A small image classifier, trained from scratch.
Model: 32-pixel images, norm layernorm, depths [4, 7, 4].
Training: muon at rate 0.0095, 8300 steps, batches of 256, held-out accuracy 92%.
Data: trained on single printed letters, digits and signs in grey, bent and noisy, 395000 training examples, 5.4 epochs.
Rows from block 10 of a small image classifier, named by matrix and row number. Rows with one number belong to one neuron. Each number is 128 + 32 x the weight over its row's rms, rounded and kept within 0 to 255. All counts start at 0. After the name is the row's rms in percent of the matrix's.
After each neuron's rows are labels from the 100 images, of 14848, where the neuron reaches its highest value: "place" is the part of the image that holds the peak. Only what is clearly more common there than usual is listed. The data: single printed letters, digits and signs in grey, bent and noisy. In brackets: how many of the 100, against the usual share in percent.
# fc1: MLP up (model.blocks.10.mlp.fc1.weight, 768x192), inputs 128-191
# fc2: MLP down (model.blocks.10.mlp.fc2.weight, 192x768, transposed), outputs 128-191

fc1.336 129 [122 162 162 113 184 109 147  92 109  77 138 172 118  92 159 121 126 151 140  36 144 126 142 116 130 142 125 128 109  86  33 170 171 153 125 134 100 143 105 121 108 150 245 121  43 125 141 141 112 146 124 204  97 134 174 194  93  81 127 154  55 183 138 141]
fc2.336 129 [121 114 134 111  99 115 111 113 120 153  98  91 155 108 184 133 162 119 146 188 165 141 107 161 158  98  94 153 171 130 135 119 157 142 125 165 136 124 147 126 123  83 189 145 108  62 108 153 153 188 108 101 165 198 155 179 151 142  91 104 104  92 128 127]
place: middle right (59 vs 9.4)

fc1.403 158 [ 90 142  95 114 106 152 126 158 108 127 166 126  95 162 168 104 122 147 176 145 155 143 120 113 105 123 158  66  94  55 102 124 109 185 117 127 122 145 161 134 179 153 138 140 166 141  96 156 145  93 183 130  60 161 157 173 128 119 168 113 170 174 140 131]
fc2.403 156 [161 117  78 103 151 108  96 182 117 200 116 127 132 117  70 162  85 170 172  89 157 149 132  43 122 150 128 120 206  55 165 139 162 148 177 124 158 108 162 116 130 138 153 138 145  46 105 157 118 151 142 152 127  91 148 116 137  97  83 152 120 135 177 158]
place: top centre (30 vs 9.4)

fc1.496 101 [ 95 172 160  69 118 188 159 152 136 136 150 108 160 132 131 121 121 140 123 138  76  67 132  82 129  71  96 147  91  90  99 169 136 143 136 105  77 168 102 130 163  89 120 146 124 163 100 115 111  90  98 137 103 175 113 151 129  69 164 129 113 127 104  84]
fc2.496 093 [ 82  68 123  89 111 120 132 101 110 146 123 198 116 160  38 162 177  89 150 137 155 190 173 163 118 108 156 140 123 155 136 139 102 143 102 111 152 119 158 115 103 240 168 118 140 102 110 173 178 201 147  88  65 130 160 109 122 125 159  85 160 132 112 119]
place: top centre (64 vs 9.4)

fc1.220 099 [139 106 148 108  83 145 156 141 110 134  74 158 118 172  86 138 129 154  48  41 142 170  85 142 115  67  90 177 105 100  93 171  79 115 109 142 137 147  90 126 130 136  86 161 160 151 113 139  96 149 123 125 160 105  95 157 105 180 182 170 148  92  89 137]
fc2.220 101 [200 167  78 184 112  96 168 162 135 111 127 158 191 143 118 127  98 133  91  88 162 178 142 145 178 143 131 101  52  92 145  97 148 213 172 138 175 111  92 131  85 107 181  81 148  83 167  81 156 165  93  92 159 100  50 120 133 123 110 146  62 102 140 148]
place: middle left (55 vs 9.4)

fc1.109 117 [137 134 224 160 139 133 112 129 113 159 112 108 175 116 190 121 127 148 129 145 165  19 156 166  88  92 158 184 191 117 161 204 147  87 117 132 165 155  88 135 174 117 169 121 148 135 177 103 104 102 140 175  88  88 131 132 121 134 106 123 111  63 136 144]
fc2.109 126 [ 87 106 116 123 163 132 149 209  80 140 118 132 147 123 124 103 137  91 159 120 130  81 116 113 107 164 173 154 151 124 112 111  89  86  95 174 137 154 131 130 146  63  95 187 188 186 127  89 119 159 124  96 126 133 147 175 147 134 130 105  40 191  28 129]
place: middle left (38 vs 9.4)

fc1.260 008 [119 118  96 131 130  98  86 118 107 181 166 151 142 169  75 152 129 148  93 131 126 142 162 142  87 209 194 120 115 134 122 147 107 159  93 133 123 123 124 128 124 112 144  84 162 113 187 118 122 120 149 150  98  84 117 148 160 119 149 119 159 131 104 161]
fc2.260 008 [162 162 144 118 103  96 116 152 103 113 121 109 175 133 227  80  85 135  43 117 133 144 105  91  94 107 145 164 107 140 181  95 120 145 130 174 140 113  58 119 168 105  93 148 172 163 116 162 108 129 107 107 127 187 142 138 138 147  89  70 123 133 159  45]
place: bottom centre (40 vs 9.4); top centre (27 vs 9.4)

fc1.114 100 [118 135 126 153  78 119 133 134 145 190 127 157 157 135  93  92 133 182 137  49  74 161  69  91 113 105 137 116 157 139 168  92 195 223 115 123  89 123 160 122 172 118 113 101 139 158 168  85 101 117 164 113 107 159  92 131  91 185 161 119 153  61 120 108]
fc2.114 098 [ 82 178  86 133  97 141 108  80 144 183 113 114 153  90  95 122  76 201 184  98 131 123 106 173 128 107  86 110 137 139 110  71 109 112 169 172 119 170 121 107 151 196 140 100 141 105  89 175 144 168 149 141 160 143 164 102 108  94 108 147 167  34 106 151]
place: bottom right (34 vs 14.1)

fc1.631 057 [154 138 121 135 137 135 100 124 120 111 113 166  52 127 106 127 129 159  69 114 150 143 161 175 106  93 103 173 173 132 128 154 142 111 178 157  99  73 112 128 147 145 155 171 131 147  83 113  53 120 122 139 175 108  40 196  89 148 120 173 138 115 135 165]
fc2.631 055 [134 138 130 105 107 110 119  85 116 119 155 111 212 104 153 140 146 135 127  76 167 112 171 138 154 132 132 127  87 135 171  61 183 143 141 176 116 184 105 143  69  86  96  83 116 197 118  58 109 112 141 109  42 153 152 144 126 103  60 130 145 169  65 111]
place: top centre (47 vs 9.4)

fc1.347 007 [110 133 137 125  94 151  70 110 152 107 156  90 164  83 110 162 124 113 173  99  79 122 124 135 163  98 117  56  59 147 162 130 148 141 153 107  87 111 140 151 112 136 105 135 140  89 182  70 135 184 163 118 106 115  89 139 161 187 192 135 128  99 134 108]
fc2.347 008 [120 128  86 125 170 100  94 131 106 165 105 116 166 182 100  83  83 164 105 126 113 159 159 122  94 105 127 121 143 152 160 167 160 127 130 151 146 127 105 208 149 170  79 138 117 151  90 156  70  99 128 181 157  48 121 151  29 140 149 102 120 115 132 125]
place: middle right (35 vs 9.4); top centre (25 vs 9.4)

fc1.47 104 [142 137  81 138 136 109  84 147  91 160 160  70 117 143 115 112 120 101 108 116 173 183 194 225  92 134 116 139 152 140 110  85 136 163 212 141 131 122  69 118  99 125 143 116 142 134  88 131 131 116 150 165  78 125 105 126 163 128 179  44 136 143  78  90]
fc2.47 102 [163 127 116  93 117 170 140  95  74 182  84  69 142 115 127 183 104 195  96 111 125 116 113 148 171 120 139 129 135 111 154 101 129 162 124 138 202 123 126 152 111 178 184  88 148 109 152 132  97 146 135 108 122 119 189 122 158 113 114 109  86 120 132 123]
place: bottom right (47 vs 14.1)

fc1.475 113 [115 157 110  74 110 124 122 114 130  71 151  96 202 149 145 148 125 132  89 166  87 147 158 152 109 182  96 131 155 163 136 130 127 113 153 156  75  61 108  93 105 132 143 135 111 112 143 142 118 155  80 147 127 143 137  73 200 156  79 144 173  93  73 159]
fc2.475 102 [145 190 153 125  95 127 114  88 181  84 147 167 152 146 151 108 104 141 196 110 126 116 108  88 151  88  43 127 148  90 171 155 199  80  83 113 143 138 115 165 114 130 118  88  67 137 132 181 162 140 151  95 144 148 128  77 182 167 175 134 144 138 134 100]
place: top centre (32 vs 9.4)

fc1.4 075 [ 98 164  75 114 180 148 169 150 132 162 146  82 137  36 144 126 126 102  81 122 159 107 150  89  97 115 105 118 143 130  94 147  69 124 121  72 112 157 121  86 167 144 143 155 187 116 143 131 115 128 155 159 130 137 100 131 162 141 147 144 130 106 128 128]
fc2.4 073 [159 135 135 141 183  99 153 155  98 220 117 100 138 104  44 109 159 112 140 154 165 145  98 180 139 183 116  97 132  30 141 123 108 119 154  93  99 117 184 113  59 189 112 147 101 163 127 137 130 128 133  94 146 101 103 147  99 171 176 101  84 134 154 139]
place: top centre (36 vs 9.4)

fc1.642 084 [125 106 124  64 148  76 125 134 126  49  98 141 170  65 116 173 131 184  60 123 149 188  61 156  96  90 146  64 172  49 128 174  88 126 149 158 100 134 126 148  78 108 180 126  87 100  70 131 163 144 135 139 183 161 130 109 133 166 148 123 144  94  62  76]
fc2.642 095 [ 95  81 121 100 142  90 139 139 137 150 144  90 138 144 105 159 135 100 109 122 172 137  68 143 158 165 138 135 158  89 167 115 147 135 128 148 105 132  77 183  96 105 132  90 195 142 146  96 166 145 158 148 168 135 139 124 117 132 155  87 183 149  69 141]
place: middle left (50 vs 9.4)

fc1.472 045 [169 166 170  39 174 128 131 107 142 165 121  85  95 133  99 140 122 153  83 110  60 187 131 103 136 144 111 137 122  53 112 116 114 109 106 155 167 126 126  95 115 139 119  92 103 138 130 111  73 171 100  43 171 141 138  74  68  52 157 111 109 175 170  65]
fc2.472 044 [ 68 127 159 126 157 195 151 201  91 132 119 121 183 177  94  85 142  99 112  90 120  95  43 133 129 176 129 114 139 101 110 114  81 165 152  94 149 135 132  56 120 126 152  91 124 105 197  68 109  75 148  98 118 145 133 158 124 115 131 127 123 177 123 130]
place: top centre (42 vs 9.4)

fc1.308 146 [191 109 149 150 140 146  98  98 174 130 137  76 158 166 161  69 127 139 143  86  85  66 175 114  98 149 137 114  96 134 160 104 139 107 183 113 105 118  89   0 137 148 142  93  88 124 101 128 129 158  88 109 101 148 143 138  43 137 170 144 114 151  81 139]
fc2.308 142 [170 193  64  94 153  85 152 137 117 133 200 197  36  95 183  97 138 150 106 114 160  63  97 101 190  83 123  87 115 167 112 134 160  67 133 159 117 119 155 119  94 141 139 131 120 143 166 171 116 126 105 122 126  75 129 115 128 139  98 128 161  79 134 115]
place: middle right (64 vs 9.4); middle left (29 vs 9.4)

fc1.732 135 [134 114  75 118 155  39  80 108 178  94 112 114 107 126 103  99 126 145  33  52 132 122 102  94 124 105 102 153 156 108 103 155 149 169 117 136 170 143  60 131  68 146 136 195 141 155  96 117  95 152 113  93 168 164 102 116  82 124  97 131 192 131 117 115]
fc2.732 135 [197  98  84 107 145 147  86 106 125 159  81 135 198 169 177 120 122 110  87 104 132 137  78 152 136 155 133 112 132 146 163 116 144 129 131 136 115 140 127 116 153  91 175 113 112 111 159 134  97  83  88 104 179 150 151 135 114 179 195 162 155 148  98 160]
place: top centre (27 vs 9.4)

fc1.566 127 [114 113 160 127 132 108 102 121  91 155 120 111 113 176 133  80 127 115 137 184 162  97  49 177 223 145 107 123 184 140 183 146 141  69 115 143  91 136 141  93 130  94 135 111 136 129 156 112 136 130 113 180 109 151 107 118 188 121  85 159 135 117 149 107]
fc2.566 121 [177 143  52 103 130 153 170 144  92 112 120 155 130 166 140 178 123 140 128 120 152 106 133 179 180  72  90  76 112 108 138 124 142 159 116 202 163 122  84 130 150  58 102 108 110 163 124 208  97 122 104  89  85 131  69 125 129 194 154  88 160 129 170  98]
place: middle left (32 vs 9.4)

fc1.337 121 [133  85  96 168 150 176 121 109 107 100  98 132 149 148 209 107 127 138 114 172 135 145 162 158  96 143 157  98 173 126  38 180  88 101 173 151 144  88 132 100 154 180 191 203 101  79 134 132 122 168  92 136 177 141 127 185 209 105 156 158 109 138 146 194]
fc2.337 120 [147 114 141 114 124 107 148 178 124  82 161  86 110 104 227 144 119 227 164 115 159 152 152 129 123 136  73 182 146 123 106  93 142 145 170 156 166 103 216 124 185  65 121 101 135 114 138 115  88 122  98 123 113 221 116 120 121  95 116 181 134 147  52 139]
place: middle right (56 vs 9.4)

fc1.626 027 [134  81 148 100 135 135 142 121 133 122 115 148 172 164  82  73 115  98 151  62  97  93 116 132 136 115 106 166 129 138 161 146 156  84 134 109 107  75 117  85 159 148 114 229 140 156 139 167 154 121 132 137 141  88 144 170 144 165  97 113 129  65 122 120]
fc2.626 028 [156 137  72 128 154 139 119  99 165  73 174 163 154 131 161 113 100  81 138  82 132 100 177 133 128 159 103 145  91 100  93 145  83 168 146 173 131 169 137 140 101 147 117 141  95 179  91 160 151 158 155 114 125 129 102 133 113 126 122  83  82  73 134 100]
place: bottom right (34 vs 14.1)

fc1.300 120 [166 137  91 107 113 105 107  70 114 145 119  95 146 131 151 102 122  98 185  85 147 135 115 106 147 171 127 126 118 129 146 100 133  78 130  67  87  83 135  88 136 181 149 145 127 129 105 128 107  89 150  77 111  82 103 188 170 127 128 113  86 137 177 157]
fc2.300 115 [211 125 129 132 145  89 156 155 152 101 160 156 140  66 202 116 128 125 103  75 153 133 128 132  97 115  90 115 135 137 157 108  94 111 147 140 119 145 118 185 185 106 155  81 122 156 151 165  61 117 117 205 125 134 135 108 108 150 119 122  92  97  89 134]
place: bottom centre (37 vs 9.4); top centre (26 vs 9.4)

fc1.524 124 [140 128 127 156 109 204 115 129  61 108 106 126 112 155 142 103 128  61 101 128 172 208  64  86 187 194  87  84  78 149  53 155 105 128 136 132 120 118 172 154 132 125 123  95 125 137  74 128 147 108 121 150 138 173 132  81 171 109 149 143  83 142 133  85]
fc2.524 125 [ 89 151 102 172 125 117 188 160 121 139 163 114 106 113 104  71 127 154  67 191 159 121 111 120 115 171 113 167 124 173 135 138 156 189 178 144 159  89 110 172 160 139 131 113 149  89 151 107  64 133 108 149 128 145 153 110 143 159  82 141 121 132 122 131]
place: middle right (33 vs 9.4)